{"arch": "gmlp", "model": "image classifier", "dataset": "simulated stained blood smears", "train_examples": 195000, "image_size": 48, "crop_scale_min": 1, "horizontal_flip": true, "color_jitter": 0.1, "targets": ["large cell", "small cells"], "num_classes": [7, 7], "norm": "rmsnorm", "mlp_ratio": 2, "patch_size": [8, 8], "conv_stem": true, "layers": 8, "width": 256, "mixing": "mixup", "label_smoothing": 0.05, "loss": "cross_entropy", "residual_init": "scaled_by_depth", "optimizer": "muon", "muon_scale": "match_rms_adamw", "lr": 0.0056, "momentum": 0.85, "nesterov": true, "orthogonalizer": "polar_express", "adamw_lr_other_params": 0.0011, "grad_clip": 0.5, "l1_shrink": 0.01, "steps": 14700, "batch_size": 384, "epochs": 28.9, "lr_schedule": "cosine", "final_lr_fraction": 0.05, "warmup_steps": 730, "weight_decay": 0.02, "adamw_weight_decay_other_params": 0.05}
Rows from block 5, named by matrix and row number. Rows with one number belong to one neuron. Each number is 500 + 50 x the weight over the matrix's rms, rounded and kept within 0 to 999. All counts start at 0. Numbers have three digits each.
# u: gMLP up (value half) (model.blocks.5.mixer.u.weight, 256x256), inputs 0-255
# v: gMLP up (gate half) (model.blocks.5.mixer.v.weight, 256x256), inputs 0-255
# out: gMLP down (model.blocks.5.mixer.out.weight, 256x256, transposed), outputs 0-255
u.159:500502671506508500496496488524318493465479518545498528491471495518473499504470505512551502528508502579497506495504469489500500453504302502526467508515472490514498502485493495490505516498530372513464498497516491468407500496581523503488512487499514506498499495493510494475515500497500503608501502420501559490496498509496317521477498491524448446490494503498515480501506487532493541551449518527522498497500502453479498498531499649522473487323570439457501501390463460522499466549519540440496498525538580496520495543521533528542440530485540494498507488516500346438499482564503517514489537498533453511522494232574525490503399482501611452440522337490592472516496498537508500535505636499500418555472483507501483500498500630478493524495451503487485493499515506486540501500499498
v.159:501492555501531500512505495500498485488496435485511387499487510508492571500426500442500503476618528501506447514494587536485491503422522497489539499499654524498472451494497480437449502501501508502338515501443471495555503508502463598503492509498491497502514498494422492498505503477446497354497477596540584500502494503507499511558513568466563502612489495461515592553519500501620665495519233387508489539488519483471416519515497478500495468526500490493511492494515486475500499499461479505489494512483504501328484517474480517552512506507417439525497522506375501509537509478543481426488498450501537566460500556565313506518306500500537505509526568659499469498539552503501463559510506497509462435502502486426498614587415502458579427501499489500495603490506417453521481499509505
out.159:451525493499499492490500473600692399495474500571498437501501410488548448453499501496505424489493471500517645561498485501431498643502495429482502494501477499492507494467499573501506421612493502493658508490496628473478504425485506488503499515502499475510500493529498473505560544256537525687568481497501499500486505544501561493449447496504468484496500506490462525529598496500460501501497511508485493507454442470502503500504504492496501588371500499491526482488497500507491503497407534504499432500475509533508536503500485500499379498506488504497447457493508500520489498513481506625602499510375501495502490406493635511496500742487374500502497575601491504499500499505510486497494576499500494504492491499577429508503465495510486500499573500505573499480559443481502500511537571
u.161:498520437505573492489493407500504497435470492496429492485503511498495574489502512329528537560501503598509429503527497587511512524464561484483499476497502527570475593500455483530476537462570490497278497503501417437495538507499497306500444632594501506573446572491494500527511505506504452501503506528501572502415489492450468493519501503499666596506507485467503504661498490466497540497631505491498448605442500494436485402508491413508499495508500447487456486467471500499504493432500506494508460457523440504467488501499401502420496501445502422532546496482467515491487560482490496502470496474499502500503503511531356470493406741504500491498538416442498497497501443504501500555423374497501497434459502506486431500452459532507535443500497495505513503480482489368530451500489505
v.161:549395495504499451524498505515424469498421500533543387429476498498506500500496487495517507500502445548488449505502423539496465494364503504604456500534487505559375505542467499501524530587501422501496503490530511354405579532488514498524402496493498472499522494494500500540498505472491502499521519509545530498501482513418465502275490441504459463467505553506500495548561501518497498586507600500517638488435490541513497490510546485498426592287477447285507500424457500406487543608509502506513401517510495499510530560621510523502503501505502492523498502467496361521494494562502506449482495534464496565551510497701498496496466611499530469491487439485536489505497520481497500498518501539500450498505497663495458499436501505498684531476532467497432317525501536445496505496331495
out.161:492425501502504496511497482504562469571482519517499482510502554449593498497458549558495648462502482503477306540533297566505465501469394528493160498500460495519414506477443492507560445558505490502511532506649497263469438489484585495417527372492499496490504496500501525500500509495556492540503502543501506502400500471499507502478503463499413501406493498498498534502487507471496509490499500497542555655460487414519476545500499526513398616491492511512609494499501508500498496486531486501482456500523455501502511529506494326646496504500483511536498466507493499487499300549394699394452606517489487517487499527514504490494487499509497500403497444506525485526509542505502499501450501488493502528474536504451369520504635481493504558389503493456490501493469492309499505510218353
u.162:565429500491479493500500530499494502485550500497514472499494500494459522498500322521503593485473565503493500521511500509358410487439535511485513507514462498368494516507499503501531502538421484496530538406506499494502517509499520646530509485505503502540523510390497461505574503501523487504588519529597471477499501505498502486505515568482494517627500565473447392528493501520520528544510359462497466503506491544517524495512538497423491462486502487500502498535519480539448500501370496472466556491567503513531500573493490498482567500502503443497480553500504494330528512499553482493505496501468498451500498509507501500479477469414478484478531458508502501595514414536587406491562525508504523409489500490499508500498501468502501500487499497521498500594520435499511506500545480
v.162:507496489502495451505503503501498471511512480438534494479482576493458557508469501510336500504529475515499510502485506497506369480501500635490497445502499402495403638512527454480509508478424450495343496504500511503487502513491397609545530510449520482526550494503465206500449475497557515504507475496598547787494474510522487588444500501477485478418510502476486565469477502504482531498497528498460487398459524540396561468498500501514502522498566521491596500497491493510512512500535519495465506349447508514498503332510477453499497503508488396497513613500496532478529487500491439494528489518499499430550662502491487502509506462409504482495498446518486508464502394522540504297517438484667606499490539503500503541422494481498519498503425430498424494493501506481493462473488500
out.162:504532495497491497499496507444482498523498498522491496379487568603494555504500565500483402499508457500480499500460499473533494513508473357442454495499555497496498455522500479490514504474503469495566505641501500482408475500506498500488482490497497445506425501525509437628494546537432484477488502534238529506502492500506494517500500494508498486472499482500507464481523482495544497499500566520502503500519493514414344500465490502500502498432505501498498475449551510501500492496522491571654502530484498495499593494552503497602504497526527487536646483501554501618499500475498499500509558498446495498536495504496518498502499503519551489500509495496508525509486498499466575527471476474429497535500499498506460647471483515510495481498506516491560500451501501496487495597480513
u.163:504502608465643503423526459496497335411427498500503504513507497653492579505515485497487517497476521476489501346507496498629491649499508488507532477502507494483430493529481557500424499548483473507390615502503505500490457448566499506498476516288473455494447505542493513483537413493500494499500489498503467453507543391501524432497490501499501433393477518506463299556557502494407504482501515593501440502502516248514628477480513505487267495504500495569513500481509520549354498503535453674731540504507533558580550532500530519591518493500500515430304487512665503499538502486550408404465493495504502490473396501589468491498445500502482600413475467500491451480495475497522508494502507501523530527533375413500501528500566535508642512509466505478481513534495514678492501599465703
v.163:494543506561500495506444499498514384506498515502498500513575509516480536495498495504497500503458509302438543474501502499503503481538502426497513500501493499351497522886497498512497441504504489505486633499458500505522535508474498514498493516516355423500536636507501562488388714475501552501500463516479497498501498479494472497413497499522490498523535351462494497871518575512500504489511499504506507496455501514479633485478528501498459529518499498505497489505502511504477493499488498501503510457499489617495492628491498500349506490554500499492500615494495627534526487534500495366491491535498448497497499498543502401452514457475500517432506489483474602517510487467507502498496456509494528491454401536495509494481499518512249611455501210569500507582495507491485479496489484
out.163:512470530460496518497500490537494662443371499527501500493476451530468520497541424501564500499498495591546497500502489488533405471586506500500500489467525500541495524514491476549627513531498651525471492505531526499322468438521486512477497515514583496495393494491491492468497502487501397501509521509498507509498515506421505486529501499503500545500504519548498485483511500497515493521499560282484532524410494448509451575530470445502475520514599544512486579500470558440498369481620480430434504494524504483217519311630499500556501500500481422487433505565541528502498505486509437513499433503496469658586512499488494491484486495488500514471508501509511484509432498505396436359477602499488495503555510488481498495500546496509493503501498502496575392460500483499497573470499504
u.164:502502496495497661501519507491500493396503489493485480531530435646511493513496492451512502466501507504559494531503368502512503513473501505502499517482499495713500500492501503423715578499343498579490528497460497507438500532480519505503496500520576500507495498466546555516431519570436580341477500505373446496505533377482757507502476495504490463498506586505441544519518501499522503501499619567562499496450605539501481407501425678500521453492511501413503550465465506459500508527498434498579491243541453513491489500774565498500495465494490543498490574507493506499511394497501500335455505527507504493581406501499557504500500469500450466497505693611503503553484506500528360514496466553635542360496397504499486580532500396599214504510490496421500498508461519526502643504436527
v.164:504449497514498517617544506605513523529511561550477506536522502493492519492496498495468504500478454454506525486499489575500459458498466525510443499461536503499504489616491381481450499496464509512485510499499506498534551516500390413460479502513504503612496526484510658502371505498555676491501486499503509501500524513521212609499537499493500520504501475556517439492406609478497500463532507377502509511491557505502313500491516450609498498475568502580501501499510508549510497496326502478499462449481516439485499557357489498503512457659447538497498676525498507584502347500498507496462481588520499497501486508452666498503494491510444501496487511506499529464409500513545341400526506354496464505501555568494499500529477499524484437518501515520502501520501583502500508481513504
out.164:499588497498496495498497616501499502517497506500490521606501495514499503498514493510561537515500501500488497525519498494522450500663500429472520470498453499930498524499520717485449481471409499586498595515500517499489460500754500396643499550490503501679522462572500917499512521520489506498501500499468466497499502481494511500519448502495406498500589504498506459496508562505501496767539500478321534532525501500521495354465502443500490596504523422502501501514491494507501404458341501490498522445501501495501351488520532470597500523513495496494472434509485499507501447518530499464500506500524500522441529484507484489514499501499276508501448508501495466500507529397476417501663487532514490547504499500510485487606502482503496520499575557593497442501500323503501407499499540
u.165:498499510500498422496494519616489360401558526495507516471533578624472498434390501346496376496882642504583714494533684491600495483500497501276507465543527500492454447497496477496464517736440347615496545496541443500430441394467549532517516520474508506622491509500510499484514499532506378520513430498500506514505500495493348500508517511509460524500517576453514471500501491501468689507497582440501442491502558499564501558396488553487490480503502496502502488437499450373495473668385488517503487536484506461501450522497484499481430521617436489499440474498500496499490509468518505489513436511519373501501515427656498512520499404492546450500505500514416495499496503653466500438498523471502506517496479538501480506495398563272449630501478542464553555501519530456516436504473473
v.165:486494343507566496491494484564373421419445496512496491500496530500472497509537488428452419566588616514500765485595515620502551502446489489417498393492500640529470504502491498494463500700441490506477460501582486505502485499497555497519498735539581491618456495470518506498500502508364505404500514440500499539508493502442478513502696502517495493519579546450495500545461451513346497501507582354511500474490499498498501495467500516548499502495497409440502495491494503502490329501384485503500504562407512442503501506512505501495392498497509400612463365484489461516502490471498499581457496564500487499518499246530541538643375437493574501500504460499495507501492504613501446472490588492479556540486495638505457509489485584491476506443439583504495512518504505448556515467501522
out.165:504494427500494502529501418633479506126517584500500440499502501540479526580503500591240418506500536494503508489468444500364491499497502490501503556525534783499496447578498500471438574270424478479417498480498500501496495497497482503478499561606499497497502703502535500412479499554504519496500582417530494499493498499487501500515499499492495495568504500436464708501516414493499492491538493503493545500495453524480500498482505357521683501551452502499491498624586498501500497541500513500496382500347557497497451519503457500436679503500533644711499502660475501501500498439502514638496598499465521323540499444496601392508480475554499499390520495504439362508500507541500500515479664499497504467498497503564440493498529509465446500497445499545436498501522502467448513592302509
u.166:492409521494489532511480650496492500446539499492455501501505499533576533498484546424486585495503502516500485530301659497587531496532497475272565530501515504503489498508515498506505387491518591492442516491435577487571487526501491352517499482475524564569494499473504502517493508500494495565492492496551623499442497501573501479700590603445578581501449503508546499500544553501538737501580520503452424558520525500505500490497466505510497504536498484495504498358584505511500503572416503519559590549502502501472346500500504545439498402464500497451593481515549489522498514488485519479503504497500540479504520449424502467554539504471484654492509498500535508494501495492503486504501322503491508618495497484491585491409428427505654501856506470459545513474479486508496508484446493
v.166:513481497488492506471491545494500522499566482422497561509554493482502534541501519528503487502500431534636344513195500491534562502498498519505522507514514507498514534501519497534520483612504520505500546501489609470664505503475500436465495396430498502741425493485392436501449466544709587491484505499484794498428605520497507606795629550486621508569496460507479476445500507510626500501609441513474408559470547428506532458462498513467391491562511500503359502500535512500532514574499501511500512566529473511449420501560504480486487262494449497498866532512503505526520594500501499505517498499507614500455494355466480484500528536502436492505463503504505501480469494473499489677481281502489519599519497464498510552500446436500742573619505447508507529564504481527520598501633504
out.166:541509491501459542355500508483435503500499490405504483553539501498495516537512499510465476459418479506538499490407499516530517458485526546450573501494430501498498482604500500500585502509505497466468494505541504500522555519499497428501493511481502489503512499503518517523448502582501505524493492444504634527494499509207455502502659465514538467541475524508507503506487498404497510500622466484499507431499479425508511372550503497529500494533488502476490437524567520501500510486501519497520569500509499500503495507501292527481493401494508493492521500624395501507482501503592492507519500463374513597530450453497503516493467546532501506466497502587489445472497485502547495505520503492500499505548499476505428453353501496581471562551502501497498601508636499480514503671485521
u.167:482500503500502678501480487500495515480475474454479495496509469492499418487479551512501471498500400503575512500489505379603384506402477587500499499504500493420491486547497506469510491500489503643508519482503505514501490521508518458499510436524340464445508503499521688508497491500499496504433505513495497524501491499503459538505499498482510758529499464501455481267488509364514510506574539485502499516272479498607505416310500501522501545470496497727495498505474515500497507509502389433469411538502507542502535497376500504528491912525502501501540442499462503547457731692464498512499491506499437503471539398500500570508494588501499384453402496428503497513509499483419480487483470551502489562500500502467503493487495504524409501465499489500526496574499500493502498500629496
v.167:503501458495531415509539502495531488493504479523491509498496566501453417466416503431477558464516502491483508477502583499533548480444537505535681504490544494416497498510470512695555504512481573499403476488332498565554368519489498473426488498488500505526522466670484450499589498503336381418500520500660498495503476511494490612365531475586509592532502670491549470514483500535519490607498495527505532504391529505531535482522498496521493503494497501497507583488503501488504545499500503526334477626504487426500422497501499505504485507609480588500498530499409562569498514560525500491508501376713544504500486469497499474516501525500498438502500556512480641510558510512452503512500496502500486584543532642500311517408555500599257513405527476533484497523498403523500496514498498
out.167:499458395422504596508560502500460513372474512500486462534481503508502496497500519501485491494498476503449497498498489498439424502670509606493499622500474544513458495426501523588498415497482501477552490487494609502483535502497420370499498504506496501500535283496526418501502578431443501501500501489464534500501501485510522266502497499490486769498504427501499597493500582496484498516410498441481498502459498510501480412477489387459525501531503316508457498493505501527501504500309507500578603500495499499498502494497503472579512518505498463500499492495404499505485482504501516503504635501467500522509539501440500498492468497500503538570280500502502502444498497500497508502493474483481499502507501501426500501497501498502498501502465520430507501496501492444502519501559477
u.168:666482524505551597510487526512490468506502466503495511495559478511498519479493495443507510559518236533503492492520500526502476530498527534496520502384568495505504450496439496502476409496501391497611514505500499500506475459495561501503486500483508500565469498525452507510500306493493512483500505498500499505521499485498384520510564502499451503532505493497501492475505510498513509495544492501515491500497553487546507500501474511501483498480551498571505489527582500496505491558418510450479515502500525432501503549499518495495331493490508477499572487499536468500499508513498501495502502473487556653456470497496563547496500644517613444446534500583491509414504665503500507500504494497469483506383616500504496503506500507496506528498434470498474462369497493496455508498417509
v.168:461497514497505495486503494499483528483533491500499436500391501496501549472576401527508492441500618496504505473391545472504474494534488471499505514476503513472491498523494504531509483496651504500477470527497459471469507441467430540495531309460464473535465495485501507486494493501489492485506529581474462518520499508436512500703499445579510493492501501495547493503501503416487501511525503502511500494489499535514499463492495501408572370489491502497501505510526503461428549508510499494530528495526496521500506499474539497474501483468495529522528525487496500522500503498510498480487464445483520483515509553514506575475510388505498499500500498500436473501495498420455492518504552572522496506537502491488579497484490657525502505503468517466494340506442520736479501498506519
out.168:500508479496259496365499685401512488506512535478397523500514494531417490489502500784507197469499551486436340450495495498497520473614272497524501446548520489500543503495516623501496627481497497505444373497514553489498693510493481503508423326496509487476540498495498507496500645522526496502432481407497455496503499509557537481479427512514483496288592499479504479588503498474462480490250475502488680518499499476500503440490599500585590503502485678506498501490490744504492493502500492579506467511492499488481507492491498492504500406534363395490512575502496576497511487484499480508517513526493479430547498499512252509504482378563499496567497495360503504496501515556496498519502477509507517500680501490490453498496495424507496537502496499508488561565499555495630475482561516
u.169:542499482579468568500639479500489501457412502527500484432532571536502504501474489466505508601495501497482495535502498494489507446497555456479459636405522509500494552375501502415485480543498537501503470501499498487501586502497502498581502499497527518502576484497542553502489501503490640512569477517499491516501499488494496525541487504544416657414507498507499513526509505508502566762481507497523502518454538510504502497650498522499501497496506507469500500506525521499500637502502490520484525480499490476546507497535499482495438598503499493504569512494515578501519521436497480493478496499561494495482431558498503521500504498505502428498617519479502607503528500499495493520473504505431498509500502522471501439491493493486453497488500537512525459610500465507493526528501500
v.169:487502498506504519500504431641503583515422505579514504502612502508494516567505493495505512498497506494506549500458496410571554427389503487499500438399505500483501493536422492511484502500502500446499229563504461486501499452534424496501510503479538517515499503500463503499412503502489523499501445498522565485498507471518493500443502380522503495496562523506489557540510388493485499493496503533528495506375533546495530498540511500532502505503499499411423498513520502500500529451512532495454522494500468396527506498495498410465501497527457517491494478502502503730499493482502469499505502429558514506508238506547512496515444499503462523496536544503501498505451499500502441653477503497316495521507502502511509631499478483601504503490496380501499471540485507454535638489485500
out.169:497506540467492368499500509476506482503642493499501506505499389498478378494501520501442540497495502500495503513495484500518437514501500490545500498545529568514508441525520504545559574494503470450499502466508499498367290500497523525501565499500429491270377582589501433557502419532503499500501498498451500499476536554597500494499497494428529489572472478499499448407536541505499483405517494449500549560564514435294502492311504685365500533446485516347495546404503618494500433501465439466502456449523528442306534508513501520500512421501500511493474565498500500541500537365500521503499497502484497504456488503505401498494489493498488496500301501434649499578500455506489500464490498591503471502407529469665456501480504512491523518499507513610577520516419703630511540499509505
u.170:500504541503498488500496536516501506496498507501450507496562498527510501501514502499486469529492497515502507500560503501541480562492503500548500501498499501500502542506492487494365490445425502508500550508503499501453493310506509505505499503497425435499511500500561491487515493511537475503532506608500501513502540511504495495495494536500458501479494500506489508503503499498505682551445412495523546496496529495495518482502500478501486556500528509466495495500492561437496500502502503460510498501473502517499499630500524504581501505508596499477494494484499467501494498501501500502488510501504577493516512436502506427499533527494461501504508493499489543489506500502496497520501496504492495479497501502484366428499500506500496508500465504445502468500470507523492508551491482
v.170:498496505492491495501500500500577502488504505492499502511500472502479500482505490501502482502499505467497526513485513508501453502499499500491491497493498512501500494500497502506488502509544501494378499497497505502500515500497444502498500504502496563500497494533503501477495485500507498498518528512507548500500500501501503501496501493502542497502541500499550501494500573500493463502472494437505500500500495501496505528507501498499504434418509499498513501501500484437497504501508500510499500495485498531501502491474512504499501498517499498522500524501478502504497503495500482498498500499496503500496495499486504510448500431502500476497499535511466506509457430486505496503498495513499500499504500499468476500504500506501382496502499497503505380502516502497494500506492503
out.170:500501480504571498492494498555500502493499436613564498500500502501419496500505528497499547499509505512502468490501502509499633528431499533500503436501558501495576493438499511594513517503572501499512472560500490497505506562502388449501485503510508500570519500498424456500519612497500529484423500469501499501500500500504497499499466515496499502498639525499500502497503497504534153500516563500500571473500270501486500501500500498462605498468492495517584494571500475501501488502500436500503502497505522508560501473501502501501499510646460496456500502500492488502528500561499503516531501640489502501502499506496499527500514499458509499504503496430501500484502494509502487507478521500504501608721516465502501499463458501500549497500645498526551489483500500444501504501515495
u.171:465482581492502496529492379500497343513500524411502537499507479554493484501497529483506481498676465493490000507557501520481493508474499505418473493484349570498503549513432584506506500620511501493479488536497519658501480511505491644547436574504496569496418526514493501498459497570487425489475500396502410411464510511503498495529525505488482550475590399487521373573528503490624485579494496460437499619548456496253529481485518502502472494507432597516503548478504540456537501456476502454679499515499526501500442465533481479505476470608496502557496502497503529506502512491498530565481522207508495487498496557498490497505500492508501443500508512519426490576533514502498530476501512499414584405398504488523541493468504450475504506514498503584412365523508664525562497451451430
v.171:479515500496499370495520500462513502532530378490502500524502464499638505503506549486493490496489499528491829481504468500552255485469487492456446351433584510507506496482502504493500540498525492511542516502491569484500477516437466470502440361498473512502491439553502502533496492443503492500500546626756494474508521495472557520254547502485579480503494459678375501496502503533485411500513399492496524489480495548528505501522469511562534485486504501368594498501541513452509520614535564500477609490514635424496504500493527508531502581490375379407590467468545505524513500494522474510499463493540499495499497480519506529455516489495443504586499497493618444509501515437501472501478498511560407522487507333502495737516504509512345495502501466509366501492575442512499445495525553
out.171:479495453500505446493533500501511506520506540502497497501489536505501496500451495626504497448497511536500791461581570499503321503555500500553556498501711516453489526495557499499501498475492421483507499503561547500500506470407499497500501523449522398497506494502503450499480500489582503504498504575486494501547503498553591502485542499496488501494503543404500500513499500499181491500474515508500524413448502506489500502500498499511490503408487508420552489539505561493501500725500485500402507500569583519500512504498509500492504517518545502100442503488499500502500499504507501495576500514450497403498462453513639609504498463527479532559509412498500501501493615499499512479497464469535335513508491498502493533498419464500476492542463508503501502500531497522455609511531549
u.174:512528498439480260496433500516488374555532513501500500481498497492514510500410506490477562486498583478503499462471497491511500516473490571508529468501502503496497496500503499691496488411513509437542461409438500517516506502506453488498502501501497517500466529480536537502475500521437595499538499513500499499471505468478495492489501507510499509502508496490499499562508485511505454498492499499423554516641510499464485535543474501502499500591434504503491509409579500493487521476508498515411499541446515498449519498492498516505501510499489504499501465564502499407499500499495483540500496451524488596303540498504545481320496489517482498504499500500504548469491496501499568567452511478388302607499492499497433493473494498500535486508396497405501511500498521509374501491508499
v.174:493457502502576546489542462505486489489476502388496490548592479436450369477523499533522651458524513520467502691547521547548438446527499527487514445489515583485494381469497513493494483479512494454499499490500505485526479747510499631485492518465534586497502284491508284508476514501503485494463673347505564493511472495579502417636522483492498499503493499498514500423494463504553451401499494501570466499439486501497500448511516505530495469503572479433490575589528496513502465491445495445586493490507494498716530416455516547471509656500501358480467482480448499515471508507466524501328488499504505489454474565533505502358494517454504557489494496495428456523554474514499463500497501517559504438519490497416493502506491516503456404501573495492487520497500517499509499500566586
out.174:505433510525430541478536528497496500307501476492448513498500497503495624482524455500640530516562456477495500502528500496578567511422510505552494538514505524272495501509496503489646552541497480502500498492498503546498501500488493340489500481607498546508508331493536526504506498497503493503460510504416501486494556447503518429501498482589511487501500464523509517495550588499504505384512509483502504499484499447408458539514500488499491494453500527501500503510488501450499512497486404403591501449502501494499415506475499519529505497490505483507515514419498507499501519496507502458503493503495503403504698505485443499499503570503505628484466511513485464507502506517439412482495354535480505511458502502501531506517529500583488503493506522472481516531501495496586507499486477
u.175:552440638506543431662493458510480494468419527499371486505499494479495533498503499524523500531500498555448397556473505440513503470500499500498447502504400440546547514497336499491504514416502358513483617506497504356336570494463369351497469378486518486503527451554411482482498487502498502405436500565507578513548477395456219495471519475499498570489498471481533470497495547574489570463581433507432495478515520500513493501544493504477497396225532554505503294313492494480402514527499618512494509540513497458507537472491346519507501507501514491431381524500504495495501500503489481522508486510533498452455500499525461345483435511513546496500517514512431512501554501490500482504502478482482464501475526501503499452502500512575501499498497475500497509182437462493490502498371497
v.175:523483518494467502806483501497617499499492500472368371393509484497586506526582493500573504517496489512358463497478498455502515505496502496491500386499499490502502497502500503438518492500534453502482526506515498364447510625490481481497447505517555501502578498550505480503507453473503498507493495475559507475519500490483452513500502537493489514404488496508497575547498500519496673503652501506501505513500505476492493472482504505506456468435505488529443442544492430527481516517523591601499516507529590501495497517492409503505544483461502492512481467508519510529484505500418499564521506495563479501490503502503509495555604539470499501510513543439509479532543485562509482499492498505406409560454497558498438492608494356511405338434485477502502495452507442500502504469397490
out.175:502506524502500500501498444498499502498499523453501519446633478568449503479451503805473459499524501529508405485493507498500568573511534437501564460496354492472463503495557507499494496341438488372492610565486499489485500487498509632503489500525467497503520555475501499495717570500498526498499564495590499500492498550501544492534420454498534550523497479510482543510523430362502500540450502497508449504502428483496500398521484393687540499492499488504439518495504501488500505860497362495577463627512517502493506373493491499497507563476390520524362494498602461493494494495498496486507500488500502256553499423518437561570548498453496518507505508489477505541500424674484500531503512525500494480551501500531465466500470505499501464503499500500483359498569508498464502496506508
u.176:505497470502558512391430492485498504502469505500508350505491499491485530501501455280499526429487494505490479510544389500494503498379489508551499528502502507502515520519477500500512511598500492519436502536614455488521501448504504504503487504612501464531480472496523475506572494491446492458500514407497543533518500454344497514556467504462531617504428507541497503550502485477503491504428402477496475585512512668475502493483515584633537502487501512496507467521486524481500499749495457491501497494485494555499510515504472509522579496482518571634451681378417513553502498559498490503488527588523497495471484511639500501498390650503495498498485539481365472500500510466497505505490500400487502499662501493557480482481469521500574475434529498497499514498540513446521434508496498
v.176:496498498487504452419457505499623600503407556558714499498501482318469454501474506499461627372481418502499501511545495505511500507502460512524419492507507497501502484520542502482472501574447500502505519513512304492443507455517564492519496506495482437505572436491530499490588521306499507497516507448497568503514494492414556528493498474500394464532445498513486472549491502425502491495260402497510518500502512514517480633499501590650504543498497579464492442605500511496483499569499499494497475492490502502550586622478554509493531501503486573524492804471495509489498520499551511500544489619503492449502503493660508507495492547504543502380631568478328409492502732557512435502479519498498500624499497497497419514481471539587708499410543495351465499500508517524525502501503487
out.176:333442568531485575506499501499493327533508492504508346501503500486488473497573497622431477483500427520457600472496471510503493566707495500501492552496524537501629441572502503496439469735305521501525496528569497515495518499515506502519573688412450512496496494506514581485487567526524496558579521470501506499494474504519520500507555508499344481475500509493475502464543633544415490495449523496530559494476497244509501501496498524000477485499500500647609495495486518484510503434506505507544488521491551501420503565490415369495522498938508561464534507763537500421527465641500499493500506533500502526503500872496553480529504451497397464433464502513340426512524487529568476505501541535500526603578505549429486468465357407594498502504453539490506500411500559542499495373288251
u.177:502482603410367500807453501511407460488474533429496549361382497467497653498498501505509525561501510502497480500502500502496526500528504504506508500502501527498507497480495473501527502488518502441426517531550535476467484508351472500497469484506559509532515563520499514560520502438423521478557493505500511497510498538504499500515485509501502496498534512508498567506508532509507506539454515497500507563505490496491500490495500471502468533493494501569483524469498524515380419531498500510436418508503500481498503486512260497494499526461494501512508503440440488483497503480349506476525485557507505500506506320429500483504607613477507602527501504535498588499500493510507499607532505499509518502491493499429531417536515496478362492505497503500463490521495505579505499491460515
v.177:599498553437321511784497569517455501500476494414488505312501498501522544505505526510677496506607505495500450520498516501497494483558459479501490466485362458496498506466497472501542494587520524483424626503500500464409514498445491493496498499510507523437517508502499506498524510474415510481488444493520503501626498574483499497548461522485539521523516509498549567515479537511503580501502508499523504501515504557502499455545520479491487488486498484497537497500692481506441502504476520503481500493519590498492697498604441501496514515536501486622513511473474504658502453506484523510506469503502326500476500436514593498499650518498473595497510496507490502487441494524498529502500501494486516517440500687499503489497497505551495498548436496491500404498490481500502494495496501
out.177:476494182537701500143517528493526503549560515483513500498530528479543327499517507504678421500488460466503524503499494496631506544505585495407497509500502367500512249529613502412422500534497498626570484696438500642468516371576481501498502735547485355510527378500506485336421489452643483507497430501508282499478500490504547500499500492777498491650524597487409447467552531712512592418408515511502497305504498500499502496477506604509555517458502526509645519445489438500640524400536550498571490508526496517476449509511381503530392499518538490499503509507466468502504488503647518622568500299414501498492509731619522483454410378499526123501502455338555455498504500349510318403531537500499541502765501514501491701503501389497497489497416501496525451500496545316521486499497344
u.178:451494535454311511501505501501498547504563492467498494506395490371472516374500365494451359506396462503500359523527497519313500491449472499502550505344583499499482496424551508511503518504497693593499496486486489488497500491395496515462506506608504558543498499509507505472361499504640533479506505493731477500509502493454499519504524624694527535499497495481496516486501503516512464499498530501524503512605519523499455520557506499609480491460648503535484503509488479500500492505595489565496488475511508470490408507507514504486500253530497487515478509513578498488343492570518525493499500498485498490482498719501540463367498502489503476522590459534530739546575490477485495432504514482503472448505498497491498501457497497509504500503499509474500493448484500500524505478461467
v.178:501499503501494487504540502468560492500508498352520438471509495492517503524353412499418499511502441511505495506503478509447434359498500591495578381491496467722505510354505474679531507504305559446356492498525494518611499523502505593500403477637499500646431505500497500555501501547570488424491498450506438501511558458528532457498484501496371518493441721498504501509499521508450502519500587478497534507579551493497519503587504499513507544345517519487533457431529424487603506546496558537502503330495481501496497466503428336379494499651488466492497579521503477509506479461502505517503500500506539498500542509497515512502462500495483522505498455492468505468495487562506501504529489498508500488497490509528499495492531496501505502498512568471478567635485518501510484499469521
out.178:489478494494501502500520503502468501524513521523463496299467572502501501487499545499500480504500500498481481500500517493516615496589502498573498538529501501494486500489498496427504356499448496470486497490455482509493496506506498370494492511520501488571502435500491498502553481513414483503460501504501494498498499515491499452500507540493487495450502485499502508498502502506502503782500521508509504500487495516494495503508503529496500490504491368548500397481509504504500505500495520482444389499483501549544512586542506415638451499510499494497552499500494502502491500491486496507486498500496501522543632507496512504512501391495502507497504494497478619459420500450497554520486496526440512500505500514501484503479501498508383494499476481531498502496502303505518498502503504